From a checkpoint of a small contrastive image-text model: text encoder layers 6.
Rows from block 3 of the text encoder of a small contrastive image-text model, named by matrix and row number. Rows with one number belong to one neuron. Each number is 128 + 32 x the weight over its row's rms, rounded and kept within 0 to 255. All counts start at 0. Numbers have three digits each.
After each neuron's rows are labels from the 100 texts, of 14848, where the neuron reaches its highest value: "fires on" is the input token at the peak. Only what is clearly more common there than usual is listed. The data: simulated fluorescence microscopy of cells. In brackets: how many of the 100.
# fc1: MLP up (text_encoder.blocks.3.mlp.fc1.weight, 768x384), inputs 0-95
# fc2: MLP down (text_encoder.blocks.3.mlp.fc2.weight, 384x768, transposed), outputs 0-95

fc1.738:163191068220098130132136137119136179170132135108084154124138171155104092099117130118126166165120141168099124134155127123077177150084139081153145062113146105075118201114112175062156195163135097170201138091090113147119107166107131074161132146201093114100144123093093073120131053148117164121
fc2.738:111106124034142114065097104154173108173115108179192129156137070085125169098139108102102098141155151119095143151088137156163055088161104164103162116149107140121159068152136090116142073095131091146086078141124123154126173073171134082133162095101173119137114079146196165171133131085169067140
fires on: "<end>" (82); "ring" (18)

fc1.574:090164098178186135053098130058128085098094112126102129152154176105129136136134194156081165146157108157121125152187146121127146096123153170108132162139111090164136148094137145094172071175168167134157111119122152186113083151173119120142145115193163152145100120122156156153142130124152200118
fc2.574:146128178113092121141172166174152200126160124100146116099110109118122111152155058098160110134056143111146083122078169128142118144125075098190137137084149115100177143142146129175122146104122109099105194144165114062135177112121180162130117152061106129149140105093093143106133192135095066129
fires on: "two" (100)

fc1.630:096155139162147092124105061166124123139154098107079101196132124123098088173121115119119146153163153165086130152073131118111141166159112195156195132140120134089175154183145141120165116138114141069139109181127138093134112124078059073125138132088083130094148115146132112077133116131131139092
fc2.630:087114210110170166123119176096079156125120169144175171112160120112125164101154125187125130132143104112150148080130142139146131152111164137121128225139094120118157119194140126139116116109167134159132169147133101166105130113154174152088102132119084126156094162098150099166133102161090161121
fires on: "yellow" (64); "around" (36)

fc1.75:103113178154180118131105081156131109134114146123080072159157179186156103097112139183129135155139157158086154162119131120116132162114105160127176126142130137130179132187087089060151064093144118111182101142151177179155064148150110097047132129133061136116106104071123136112105076163151118088
fc2.75:158117120072117156140116137103159126098135124095117112108129109037179100163115084157140145088104060117085192112128147165206123173100110115075131213141155099109150087158144158149124200165153109133141116090155120110095168081138174137197119086103148118103095063085132138101132185149144129132
fires on: "yellow" (65)

fc1.430:127115130144160149118147113113086092104181043073100099157075128047060174121100142119167128135159107147142103170062169093174145107123148126115153133036139106131152150154094107102087144099162174147088156141130064121076094099146123079099088117061169120130142095179160124160095115144127175151
fc2.430:130216131082104126112144089154124162171109205119154157118186109162203072112184108147100104157098109109098132075152103180045153118118069117159113146213098116152116118147138198207162085169141121085133163095125146096136143155090131129168155099177082132145131121075056187160106146103152102125
fires on: "two" (100)

fc1.187:104108154147140134130166134175086136092145052131080122183156150098117142187096156031164114145092174156102118057154150169078112075130082189085127123139129124097109090094096083175121138139131178141113174116200127152148152133110073164122088118099140163094126152156157137120141149154192135137
fc2.187:137104128077144123166129105099117151184155207115217092061113110153167113095157111243113145142116085154151141117085105096175158182094186071170122157119138127162150158175144210132115151148127091124181119135099139128104150091169175124190164129181098078162147062129088138140169169115144132128
fires on: "two" (100)

fc1.200:151123122141131114138211057091158121150129085144088158101108145140119095061054120147141129080158118142171081080122146166105143161183135150122111144115141119159094120130193114174056137186168200174171102088164218121142126120147096191085147155123189127119102124172148191127091138145162156082
fc2.200:111133126116141124105061176163095141095100163157154152137156117101093196140169130101105160192115118088106186103106138112180088134140109101152103140107127163127134130088122089060182109106095071122151116163106053193091122119114174121153101017100150104143159136093082110156152122113080075188
fires on: "stain" (67)

fc1.592:114142153112163082142171148054105104075148122110110121083142110097093144103162179115103099142065149201122124099132075095069106168121204097102159093099158083112148136068137131144119118132129135200150108130167140136092136119127098128171114146111120131098114083122129120134055083117123150163
fc2.592:118128117154143114104144114169131141147091122099144123206146132167140086116148053146127119119152129076140132099153140101144116088143079126107086110139101149106100196147093103101139128132200137053127155109065159122145138150116173140106157112105143167154146131112110101073152170169162113138
fires on: "cyan" (100)

fc1.13:108078127079152176165123089144119123140185126159186045124121140105180118074144122070152075112138122172076081109118073175089112084170111148124146120110110121117136133136198126135150118102168179119120185134133104149126121121150047139125100092083102197167060100127100162072074125219169104182
fc2.13:091171174122097113070109154112167102101133139071129127135136175115097110179096152176116096115097155116161186110095139154137147165090150148159090149103151152120113095116074168129157137106119056128145115158097119088155173110149168158135151165156110057103204123086182081142213179070119126104
fires on: "two" (76); "red" (24)

fc1.109:212092144153099091099106168146107103185146126128141134122123130141118160116139094138114134163149164197119107037144099172152089102115188121090189072066124129123111110151068100125082151127071123113074063124104095175103130094127177103147107122115152173100148091078104131157114126143126167093
fc2.109:077202174126109140141138071121102181083150103083105150091139121074102083115134155128132098136122070077172101187109121080107185141184115093147108198184155114138123131056175064146118079137187129124164192160127168089105115208127113147110097159120128106180133142160163108080193138140141146150
fires on: "spots" (44); "bright" (27); "magenta" (12)

fc1.45:059126088128092077185186117083108093097158133179144093166133089173223088182160129081173114120178118124138151125165110112142107120143114107109162148109157122129118103102120096116152078159115113065059104113125105156147138113100157111183166163108119125158114127144090155163107141141093163081
fc2.45:111188132124181154050116106177093163170142134093098126102120189027052123083121134107157152158061088106104145088096159147167170121151120155154112183131129144132130171143127095091089143103123159131147154187070119101140143120155086109117141104122088106041200104118152124097111129100191096159
fires on: "spots" (55); "cyan" (28); "nuclei" (17)

fc1.155:170156121172150095158156146108176097097136067160143156147144137110103122111116148150135156126105143178153190136131103130108148136155181089130196115095121063138074089098147133150175104159112077144141110154128074176080139093113135139103147162074133169135111063111165121128146083150091159170
fc2.155:138146121163145175049123156126075129190136185109152126117055147142113163096077110133113119169136148125112116127218122140121129160083052171121150114144111154140185102157114133103129164065087161138114191089147188136133130119116151133081157161159139113118190126156121068078096068073118087069
fires on: "yellow" (67); "rim" (33)

fc1.639:134111089070137155098126077137110144137101136139112176099088114087132146133093143129124143164148094141116147097150145153153091212175162140142122126082115091157078134086125117142098170192047136103158118143170035150067112152125166122071181112144167151183122147135149197115117154121090121099
fc2.639:127160160141145138147095127110142152121151092135137086144107127120098120118133104088190103057100149128116140127076083083106104064094138134135099079144139130131142143107112117142168095092126162114080156107103189122103115093143163068134134119145099120059172110075156076104091078163171139146
fires on: "five" (98)

fc1.516:081182150092094104126136080112143167198131120083165130143199137176154141131100189165159155058132086153080087222187080105024104115104182091114085177134085146103114117122060149152161139141112131134094199074108116131151138146177123107148124172106137101120106138101182162122080132158109160049
fc2.516:095114137169151145150183074120130103067101166098123144143099128108077101149133050095098115158126172113161117106084149202200149126143042175104166157114154120146151103129148149126109143118124187150141062147116130132098052078095157184135156140124129167137175162154094156149155181166135140197
fires on: "yellow" (100)

fc1.573:102190069115181114176101115114175154142150163113093116255120094164127102133082187129192108102148105100150097069128132152090189146120091105089151079054087123130154154136102155115114161132077087073087105209130124150096138123089114132152137191121123162103164131094182141160172143114145133145
fc2.573:153046133111090147149132150228174129096114091155106108058084195063103166111132130134096122141140132198149142129148152086111093121162173124186111193136171154084114143101144151113125099156188124150128172113110083095147114069098154108119130091082143133101087111148134107154157151088107172148
fires on: "<end>" (27)

fc1.570:155127121107135150117127134111105152135150140107077166102144118150082126153131177117089179152088133165106096166148084085120112098110138146146119112150142160100100190143146150164097201137081072129123138126102117117086121165133142119133151100124053152117156118126092119114137073110146123122
fc2.570:120074140108144094164152143161183130131079103180205118167118118124147134099139095185129098110142147083205093105104160135142111135141095146118127111098171122144199089125173069119117123098127153142113137113113127148118211113087101151182083115100205097039132121138130130093151146126123146111
fires on: "spots" (100)

fc1.528:040055178154096101155118089123114113093069155128151105142141122121080134169090150127103096109152169138101089137136106110096135095062152143165130144144123085170138126113091107124138166095072107112093148110135100164179107062132121112160109092122126080154137117124149131139095127146071115076
fc2.528:203141087119124154141158130150138119120149120104077134198100099146120134112108179084182158124101096112086200123090169108177111197230148129119152103096129118081180103108147154149117140169127174152152106118121114127124106159126147086149105117116122099137126167177105097097149129111094131158
fires on: "yellow" (11)

fc1.61:150080182144158175117154158097125158140197165129149131108164088129155137117100131112107159133074145136147133124110172114081095143137133134151117108088149168119118118154054128103141086201131093153123107147086084074138078184097086086116101117126178156149148123072120171153156113179173077189
fc2.61:097124073080099124140137068157098133140172113089117119109123129142141153132177144093187159100158124101151139111111122129182130096075077068085135134133148129171168193160145162164157157037110145098169131108111146145082137093125117143140155079109132143074153127154148106077124156100097148109
fires on: "cell" (100)

fc1.345:106100123116183154099129152097138145141109081121126141171169132149055088111096137121149091177099116119100079181135170055079147157162166112137148083128108096116135161155056117179201155179127112065101086153089082113173126105143152097102151113213101128107134153135104109095154072096108123112
fc2.345:124148111112061106153084111118146110120141132182112100091110138162171108146133151153133159095153126136125153086109112149160084163168105192162143186136148116129102106101208149073088113104156190255156134129166139138097115116139144175132083113065163119068131132171119112202126147137126116155
fires on: "stain" (100)

fc1.177:101106088128164182119122153091159094118171167073150132143115141094192086081157108129208157088127135098164050145069083170141167097147164085108156074123075121157112165122129170087086123160048113143096119109160057107167130153114144125153085167095100115087112114064123175160115197162152119107
fc2.177:138156166105135122138125146141117162153100080116196132101165066156079193121136085094163084147108116154145160140186140122118142157129127146135090143144168152149145073123106114118134130105180146056153101136114170163074116099166155101139147097165147129133119135168155165117099081080183181155
fires on: "five" (60); "red" (40)

fc1.302:148151139100162140077142081045138158077140157160096157119194130170161144075125141113099118133125170117118171061111123142154142163138093105171098108119107112163055161095111072125121116181098112149147136099112143133132141157117145156132074168183112101101113039128106087149106121129181127140
fc2.302:137133199149115119143123143181139093182105073110145082184126057156128123132139120131132133146147118153070113176114150087175176099121126111076167145170104168123181104143140100115147100167136148108109134181130095133135169086145088151147135144096146162079138132146104143126112156153122122149
fires on: "cyan" (100)

fc1.393:103065117145088188144086194138102114081120167137183110122121119091167163126115178118140155105131150121109116072127087157109201129085182069143120183147121123095152092102113110152157122150175099117146071121101127067140137097108128135103100140095087094115133131096090108121149165139118108095
fc2.393:176139129134153054116133153142175178160100116120112088123157166116096109138116111108185101118164107089142102115142150143145085101130109147108043104104098121156094119168133163099106134102118175132085189118125150142111102176120145191149121120148135224089158136113163135121141119131115152115
fires on: "five" (63); "four" (37)

fc1.243:082125093117121105097142164122157133129137200167130166107166175043088107145137188080145152127157160126086114155112067144165104095125083056083068107089095147143130139120054110098088147152116133120113113125121111139140089113155116109099076105136080134129145110098091163105181114144092124103
fc2.243:128085164120147130145055095117091206109157147151167096127127119116133121058164049149099130143125168130089093088176163081142107156166164150124201126169145162097144161084148108122180139135135142118124133143152112101171053118149147113146154111120087167051103087200202098095134129130155115098
fires on: "five" (74); "cells" (26)

fc1.408:063122116093163104099112132143156117079073128085143130175153101104183079094118159127125134130118135149114176112092160120067165136118116115154100177113119114182077089093157111137121146128177179130087083128132102145120156136128113093078161128066120157097116091162113135159158129096135135129
fc2.408:132076140135123112129170146133112200142193115171141144124151101211088144162148094136178174136096111134142037124119098136160125099157133135162169069135118132101162137139098142148178111090154172123156120115154187103119105161127118119073095145174118088135133083106107146142143147150112102132
fires on: "cyan" (100)

fc1.312:119149163127137119091144146097085133150199149083151116152120125084084117104173106126103132148143187082111119076177162146131181112093061112088147151121142114118162132118123097121163153120133166110108138111157081134116161074067134141096146123122105169116167167088148111150141134147087175174
fc2.312:101150056195110178158162111171122118118087138112091113074103123135133086184091124191136107086116111119173143134082080154102100122113097193207092140117146130158144103106122203145126104112119114157128168179048145124147086157190135048081113097143142111082135109128099144074211155096112096120
fires on: "yellow" (53); "red" (25); "green" (10)

fc1.132:131138197100146137111145102062116117115139187110086121104204162047097075152099178146143097095092058099164139079138176096157130114120152125055156108126196116151170112108146171168098108106091085113196123115139118128112079171140093118174127096104132121153117146110103104174184137087136114159
fc2.132:145147122181088088152112178088162136134109116140112162108103092173112134180175120111159066172138177106113084112165143093130105196141079141131134101127067135107056142148068095146129128182125112135132129182140117170172160093100110153113083089149142163131195055144184150145122083176114110089
fires on: "yellow" (100)

fc1.290:177106177145067100178082087158091137173132050171122173173145135145176102168153159145135163059167103135085094150120105109104124195124133140128148145163120119141159132168095139115127151094112177092114154125121095189086107136143148189141138138121211138084077115147115099148099072148117108148
fc2.290:140130149121145106082142115094183147069120180094120123099117135148074099091110078097131086164113104152151125136148097125144157104174102054173111112137164161166137115139134113174160135191171052145115127113095117065169127159182056121144115150148120118104150088050128144118116093162142204121
fires on: "two" (100)